Weights of a small image classifier.
Training: soap at rate 0.0019, 4800 steps.
Data: trained on streak pictures of flow and ridge fields, 97500 training examples, 6.3 epochs.
Rows from block 9 of a small image classifier, named by matrix and row number. Each number is 50 + 15 x the weight over its row's rms, rounded and kept within 0 to 99. All counts start at 0. After the name is the row's rms in percent of the matrix's.
After each channel's rows are labels from the 100 images, of 14976, where the channel reaches its highest value: "top examples" is what is common among them. Only what is clearly more common there than usual is listed. The data: streak pictures of flow and ridge fields. In brackets: how many of the 100.
# conv1: bottleneck pointwise conv (model.blocks.10.conv1.weight, 160x280x1x1), inputs 94-187

conv1.2 107:60 48 57 36 57 51 40 41 62 64 64 73 45 17 44 75 46 42 69 39 64 39 55 42 38 48 99 54 26 42 54 26 43 83 52 45 66 29 70 47 40 32 65 43 55 50 36 57 35 41 45 37 65 49 37 27 53 61 83 39 50 45 52 47 52 72 28 42 44 73 59 49 47 73 68 60 60 49 66 46 42 55 57 43 64 61 60 71 40 54 53 74 58 78
top examples: pair of whorls (34)

conv1.98 103:51 58 59 44 48 64 58 73 50 29 47 35 38 53 61 61 45 56 37 45 47 38 56 41 07 33 58 46 65 59 43 56 50 53 47 67 33 31 50 22 53 46 51 17 65 35 39 42 27 37 43 42 29 56 31 72 56 39 49 31 38 46 29 57 50 30 77 45 46 52 53 40 53 49 48 68 62 41 60 57 63 38 42 44 33 37 58 55 73 27 72 47 40 41
top examples: turbulent (35)

conv1.126 101:46 60 50 65 24 51 42 26 75 64 53 68 22 43 62 30 59 36 31 34 19 44 49 52 72 48 24 44 37 53 28 47 32 38 43 65 55 45 45 36 33 48 74 36 34 52 73 53 28 68 79 66 50 60 39 60 75 21 68 44 30 51 61 49 54 68 44 46 14 65 51 56 59 71 23 52 40 44 68 52 43 60 74 49 76 52 44 68 29 69 41 56 45 44
top examples: pair of whorls (46); whorl (34)

conv1.112 103:43 46 35 48 70 39 41 18 53 62 48 44 60 43 34 42 61 77 53 50 64 47 53 47 67 52 35 47 37 40 29 71 41 36 54 19 63 50 48 56 54 53 47 63 70 52 39 34 25 69 46 42 53 26 29 50 59 77 40 45 42 75 72 77 38 60 57 36 43 19 71 64 42 58 58 17 61 69 50 58 71 53 51 35 29 59 45 37 75 13 74 39 62 65
top examples: source (31); turbulent (29)

conv1.80 099:38 34 49 52 41 65 48 40 60 66 39 26 32 53 41 47 32 39 34 41 44 66 38 61 40 23 51 56 52 49 53 37 36 44 34 39 32 56 29 32 40 39 58 38 54 77 47 39 41 42 64 29 67 33 65 61 51 45 44 51 58 49 23 43 39 44 69 77 53 37 29 67 48 44 37 50 66 42 59 56 38 41 58 62 56 43 64 68 49 49 61 44 59 59
top examples: turbulent (55)

conv1.47 107:40 61 57 46 34 43 65 31 32 44 55 35 42 44 48 47 62 56 62 49 30 37 58 33 55 53 35 45 28 45 41 41 32 64 66 49 42 42 31 84 61 50 57 38 53 47 43 45 47 38 74 51 55 54 41 70 30 52 31 69 49 31 18 47 70 24 49 28 69 63 35 39 33 29 53 34 44 49 34 36 54 50 80 42 74 51 50 62 73 77 99 93 45 68
top examples: pair of whorls (30)

conv1.69 091:34 48 53 30 42 45 28 34 51 75 40 41 41 53 40 45 46 40 54 39 26 73 63 88 33 80 44 20 42 53 55 63 66 73 45 69 78 63 56 90 68 34 38 56 34 37 58 58 74 55 53 21 50 52 24 56 36 51 27 75 53 64 45 61 60 40 24 60 55 56 63 52 58 36 40 00 24 58 51 52 44 60 80 45 42 49 43 48 71 61 44 86 59 49
top examples: waves (32)

conv1.4 103:60 47 74 65 62 43 53 46 47 27 65 22 52 34 46 23 51 59 42 69 67 37 38 74 30 46 19 49 62 52 41 44 45 41 65 42 38 51 39 68 67 50 65 28 51 63 44 66 63 65 62 61 54 57 69 40 64 51 45 27 50 56 55 27 70 62 65 54 40 52 47 18 72 73 66 35 29 65 63 36 82 79 31 58 63 86 60 61 23 61 30 51 55 48
top examples: high contrast (85); waves (49)

conv1.78 104:73 36 24 32 61 38 38 65 73 47 44 49 38 51 68 65 57 45 52 28 38 18 57 54 60 33 62 31 42 41 64 45 62 27 38 39 44 52 59 54 46 54 54 42 39 35 42 55 55 50 76 48 51 79 51 55 35 42 61 70 39 41 44 41 43 39 43 23 45 50 31 31 58 43 77 47 69 41 35 52 44 35 65 55 73 79 54 51 60 37 29 57 13 30
top examples: turbulent (43); pair of whorls (28)

conv1.88 108:41 45 28 54 52 61 58 65 49 31 74 49 71 52 52 53 60 57 67 50 50 61 77 68 40 26 52 35 55 31 36 65 37 52 37 73 71 65 26 54 52 46 60 28 55 48 40 40 67 52 46 39 35 16 53 45 76 39 47 66 35 77 51 57 63 55 52 50 51 53 28 53 31 53 47 52 70 26 17 24 58 29 37 49 66 31 87 43 36 46 28 68 26 58
top examples: high contrast (73)

conv1.111 102:57 59 22 58 49 51 57 50 61 57 50 56 25 65 41 55 43 61 42 42 49 46 33 52 46 32 49 25 49 48 34 67 56 53 60 52 58 40 47 51 69 56 48 59 41 17 68 59 57 43 45 37 68 53 43 57 37 56 62 33 34 65 32 49 40 65 27 39 24 50 52 39 50 32 59 68 49 47 59 42 53 49 74 27 39 62 11 51 58 27 36 55 49 49
top examples: high contrast (84)

conv1.95 105:51 51 47 10 55 42 50 32 23 63 54 59 68 66 54 67 43 52 54 52 47 80 42 58 47 23 43 40 50 53 70 37 61 58 34 35 46 39 54 31 62 44 71 30 54 48 29 42 45 47 34 41 53 50 41 59 63 25 48 50 66 54 66 57 60 70 78 49 20 52 28 39 70 66 41 71 16 52 54 47 35 42 14 19 49 48 74 62 48 46 90 63 48 37
top examples: high contrast (86)

conv1.54 096:42 83 35 53 27 27 26 56 68 53 72 38 37 38 48 37 52 66 47 54 72 27 50 37 54 52 35 41 64 40 58 37 60 71 49 61 55 42 56 48 69 44 57 22 38 61 49 40 55 28 49 38 43 59 76 55 34 36 44 47 29 34 49 45 07 33 41 56 57 53 50 54 43 53 68 45 33 46 39 58 37 45 34 56 66 65 81 20 73 35 62 61 55 39
top examples: high contrast (70); parallel (30)

conv1.63 097:25 46 42 66 35 55 58 37 72 57 30 72 41 38 42 49 17 41 53 50 34 50 29 47 41 33 47 40 35 29 25 16 47 59 63 28 35 41 65 68 58 40 39 47 63 43 51 37 51 63 39 44 36 41 39 20 40 29 48 36 49 37 44 27 47 33 61 66 53 24 57 35 38 81 52 59 43 23 48 47 29 66 55 53 41 57 25 53 33 65 55 40 47 47
top examples: turbulent (56)

conv1.1 097:58 49 37 32 64 38 47 59 34 56 43 38 60 65 33 51 43 55 12 40 52 57 43 68 32 89 24 75 28 06 76 41 30 88 21 58 52 53 62 48 59 29 62 63 48 68 53 58 48 66 28 37 61 29 71 63 64 43 60 53 67 36 80 24 57 57 54 51 44 46 52 56 42 34 39 55 34 41 58 35 55 31 42 43 36 53 67 50 55 32 33 56 59 56
top examples: high contrast (92); whorl (25)

conv1.106 105:39 36 23 37 48 20 37 52 63 71 23 59 58 42 47 65 60 29 69 58 72 50 44 59 63 64 48 47 59 68 70 44 24 55 64 84 64 36 50 58 49 46 57 54 48 52 43 58 37 49 52 57 74 53 65 60 32 53 63 67 59 68 44 45 47 56 45 35 33 74 66 62 54 20 25 43 48 78 54 27 38 39 89 50 37 24 49 36 41 47 48 45 43 60
top examples: pair of whorls (49); whorl (32)

conv1.45 113:44 60 59 55 51 34 34 69 37 48 60 37 41 42 33 30 60 78 64 62 56 67 58 31 65 56 53 50 48 70 52 55 39 36 58 39 56 50 26 62 68 35 31 55 57 51 43 50 34 67 81 42 73 27 52 68 48 55 50 67 25 53 48 32 65 64 41 37 57 60 25 27 39 43 24 33 39 46 24 94 38 54 51 51 73 37 29 52 33 51 47 55 29 53
top examples: pair of whorls (59); whorl (25)

conv1.128 096:47 42 54 51 22 43 64 44 47 44 57 46 66 28 45 63 44 59 63 33 51 39 28 40 29 38 55 46 67 42 36 56 40 50 62 55 64 17 44 56 41 43 47 41 51 53 66 79 41 47 80 58 31 62 65 48 49 59 52 59 55 31 46 52 56 28 49 52 42 22 74 30 43 62 28 40 43 38 46 57 60 55 19 52 49 56 26 56 31 61 53 58 36 44
top examples: high contrast (72); source (27); spiral (26)

conv1.51 108:48 45 40 68 58 58 49 27 55 48 16 58 50 55 37 28 56 50 24 63 49 57 38 53 50 35 48 47 43 73 56 04 49 40 51 62 47 79 48 39 82 39 37 44 40 63 61 68 55 59 46 50 50 26 59 57 46 66 63 43 48 39 51 56 34 75 48 61 43 66 40 52 54 64 29 53 44 45 45 71 40 18 53 38 30 63 56 40 30 39 42 41 43 25
top examples: turbulent (53)

conv1.142 104:59 40 35 65 24 49 44 30 07 37 41 44 66 68 53 46 38 49 58 40 47 42 33 26 58 53 52 48 53 43 80 67 76 51 43 38 31 61 58 37 59 48 66 48 34 58 35 47 32 53 42 44 49 53 25 59 32 54 27 51 29 43 41 41 33 50 57 32 38 66 69 47 53 25 36 39 56 35 41 65 41 36 39 70 49 89 62 21 30 38 64 50 59 65
top examples: high contrast (66); source (30)

conv1.91 095:37 56 34 60 73 52 45 36 38 60 72 62 60 46 42 39 46 41 50 55 30 50 48 20 45 50 49 41 50 17 37 37 41 64 59 58 77 54 46 69 30 29 39 68 67 60 60 74 63 57 30 54 65 74 62 42 73 42 52 35 46 31 64 65 57 88 47 53 32 56 65 43 50 20 38 55 71 58 69 46 41 25 39 37 48 57 56 55 46 27 19 34 51 54
top examples: high contrast (74); waves (32); whorl (25)

conv1.131 108:37 46 57 73 41 47 44 61 54 60 66 47 68 54 32 25 61 72 50 53 37 37 39 36 33 29 54 45 38 48 71 27 33 62 31 55 54 50 68 66 56 40 29 38 32 65 50 34 36 48 64 74 38 43 40 62 20 46 49 33 45 22 42 66 53 63 66 38 59 58 50 63 21 53 35 41 56 10 53 50 59 25 59 63 40 58 61 62 52 59 46 69 61 49
top examples: turbulent (35)

conv1.70 097:53 38 47 41 49 54 26 52 55 71 09 42 64 43 39 35 56 72 37 35 51 39 42 43 68 38 70 47 33 46 73 41 35 49 44 67 30 52 43 23 37 54 32 71 24 52 39 42 61 18 81 58 72 65 36 43 39 53 43 44 42 32 36 50 41 57 43 45 38 26 44 49 61 62 38 36 14 26 31 53 56 55 31 35 63 27 44 41 59 86 50 66 45 67
top examples: source (29)

conv1.7 107:51 46 62 43 65 67 14 41 32 61 75 51 58 18 58 41 47 75 72 51 50 30 56 51 62 36 54 48 59 47 54 50 51 36 66 48 29 38 48 77 23 32 57 30 44 53 38 56 40 52 57 53 60 56 40 44 46 36 47 61 36 54 55 35 22 37 46 40 55 31 16 37 60 21 34 43 77 25 53 60 65 58 80 30 53 43 70 70 65 70 73 41 61 58
top examples: pair of whorls (48)

conv1.144 108:39 34 53 56 45 47 37 63 66 45 52 53 32 53 44 94 52 33 29 31 59 56 43 37 40 34 35 38 57 37 37 56 56 66 68 48 50 27 56 81 51 22 63 49 60 58 82 64 44 52 32 60 53 44 41 53 40 61 32 42 71 51 69 51 68 57 44 65 43 39 59 32 69 52 51 28 36 20 69 54 86 38 73 61 77 68 56 54 24 65 71 28 39 28
top examples: pair of whorls (51); whorl (40)

conv1.89 095:72 71 36 13 73 41 46 69 44 64 42 56 41 59 60 35 48 42 24 57 64 44 44 52 43 76 58 63 69 46 45 69 52 45 63 71 54 43 54 34 60 45 70 56 79 78 67 34 39 62 47 51 86 46 34 66 57 58 59 33 39 65 46 30 72 27 73 37 35 51 45 61 64 54 30 69 31 24 45 42 37 48 75 33 72 56 32 28 72 55 61 33 45 19
top examples: high contrast (96)

conv1.96 101:54 57 56 49 58 65 49 21 76 44 53 47 46 76 37 55 60 60 36 51 68 56 29 26 56 64 69 53 25 49 68 65 50 43 69 21 69 66 29 42 33 63 31 62 54 50 32 37 32 61 45 38 52 63 44 54 48 49 36 44 60 43 73 22 62 43 27 28 87 29 68 61 39 53 49 80 57 49 65 42 51 06 60 28 50 39 40 39 75 53 24 68 44 52
top examples: pair of whorls (45)

conv1.97 105:48 42 59 44 59 59 58 36 32 47 51 31 34 57 49 52 18 39 50 35 57 50 49 56 54 19 35 22 51 07 72 61 36 30 54 54 31 54 38 23 37 57 49 65 42 29 29 33 58 46 67 51 33 40 29 51 65 66 22 29 48 51 57 23 52 44 42 57 55 64 34 54 48 88 95 44 19 42 44 44 55 38 53 56 55 53 55 53 84 84 60 39 68 61
top examples: pair of whorls (25)

conv1.151 104:19 69 36 62 50 50 27 75 36 55 45 54 40 46 35 63 43 45 46 34 46 40 45 48 55 77 25 30 51 36 56 76 29 73 84 46 63 39 63 78 45 36 40 68 36 54 39 52 44 84 25 38 57 55 42 44 71 33 55 88 31 39 33 26 56 52 56 58 54 39 47 35 48 68 41 34 61 49 54 40 77 24 60 71 58 42 33 51 38 86 50 38 68 48
top examples: pair of whorls (32); turbulent (26); whorl (25)

conv1.152 096:50 63 41 31 41 37 32 59 61 65 59 58 44 39 61 26 38 44 55 56 47 32 28 37 60 53 31 51 47 33 56 28 14 53 16 56 44 66 44 58 49 34 62 42 65 48 38 31 23 49 29 57 49 36 17 40 58 57 60 59 70 61 72 29 45 28 40 60 69 59 33 53 38 72 72 69 56 61 45 51 67 70 61 36 38 45 46 36 52 13 36 40 43 30
top examples: pair of whorls (29)

conv1.53 091:65 55 62 44 55 50 63 69 34 46 32 31 80 48 28 54 46 41 53 54 58 61 46 51 53 71 69 28 36 46 44 60 64 44 46 74 50 65 40 72 17 65 18 66 35 62 91 47 57 42 51 54 20 66 54 84 49 39 51 53 40 46 39 51 72 64 54 35 53 60 51 51 55 38 54 69 34 62 53 88 67 80 70 22 35 72 50 53 67 59 48 30 30 55
top examples: high contrast (86)

conv1.94 108:61 50 69 47 51 36 56 57 56 41 48 37 48 54 63 43 33 57 41 51 73 34 34 56 34 37 31 58 61 59 42 42 50 52 63 63 38 40 43 56 52 52 68 51 49 44 37 71 57 64 38 35 31 59 63 57 70 79 30 56 70 37 28 42 36 61 44 40 42 20 46 41 69 64 76 35 71 70 33 49 30 22 24 63 70 65 48 39 71 36 23 64 82 35
top examples: turbulent (69); high contrast (65)

conv1.90 100:69 55 55 51 45 49 56 50 58 47 64 53 61 54 75 65 60 73 62 65 25 61 49 13 56 56 52 37 35 17 68 45 47 55 39 34 47 45 67 49 59 46 55 61 66 39 45 34 44 51 46 46 33 68 52 73 62 52 47 47 75 47 62 48 23 22 44 38 76 55 53 37 56 48 59 31 72 49 34 55 35 29 68 50 53 33 44 60 42 54 57 65 51 31
top examples: turbulent (51)

conv1.22 110:28 30 48 60 53 32 37 39 69 68 07 44 42 41 42 38 40 30 51 38 58 34 56 74 66 33 62 24 48 59 54 47 35 57 44 44 32 45 65 66 30 68 49 57 37 63 54 59 53 30 45 52 37 54 52 37 35 46 54 38 66 44 50 44 31 51 63 29 39 41 50 55 45 52 29 58 32 36 22 39 56 31 23 55 39 55 64 23 57 57 70 63 46 23
top examples: turbulent (43); pair of whorls (25)

conv1.150 098:78 34 52 74 52 50 50 50 61 60 71 69 46 37 40 45 23 61 59 49 29 41 24 26 50 50 63 37 51 42 45 38 43 25 59 32 59 14 13 58 52 46 83 44 59 37 14 46 41 55 50 75 55 22 32 47 63 64 64 49 41 31 30 54 73 54 66 60 50 76 40 21 62 38 76 61 71 88 57 37 57 56 33 46 33 52 49 40 63 56 59 40 51 67
top examples: high contrast (97); source (29)

conv1.21 090:46 33 50 46 54 20 62 62 25 54 66 53 33 80 23 84 42 67 40 51 46 34 48 56 71 33 37 43 41 59 64 43 53 16 64 58 58 46 49 70 57 38 41 34 51 50 45 60 40 34 38 50 46 42 49 30 49 44 54 47 39 71 28 55 51 64 43 34 31 64 42 20 37 53 54 37 56 32 45 48 69 41 36 73 62 59 61 45 45 32 41 49 74 42
top examples: high contrast (67); source (43); pair of whorls (32)

conv1.149 099:42 55 29 38 66 37 63 76 35 69 54 54 43 39 52 77 49 73 57 60 54 46 29 44 22 54 29 46 65 52 52 35 51 40 85 67 45 37 54 50 43 25 46 49 57 34 41 61 27 48 55 46 46 28 52 42 65 60 54 64 32 36 67 46 58 59 51 34 80 66 34 30 39 61 60 76 58 53 34 68 44 08 45 33 66 51 42 73 80 36 73 60 61 20
top examples: high contrast (82); pair of whorls (28)

conv1.61 110:53 57 58 61 57 49 26 51 67 50 66 29 33 34 63 62 50 77 29 42 73 63 27 51 48 52 54 35 29 31 63 48 64 27 72 37 55 87 41 91 46 57 81 49 47 31 48 46 55 65 65 53 50 39 53 56 52 28 74 31 62 47 66 57 40 40 62 36 38 62 95 51 59 56 45 70 64 87 53 59 66 57 24 30 44 78 35 39 50 40 56 34 44 46
top examples: waves (43)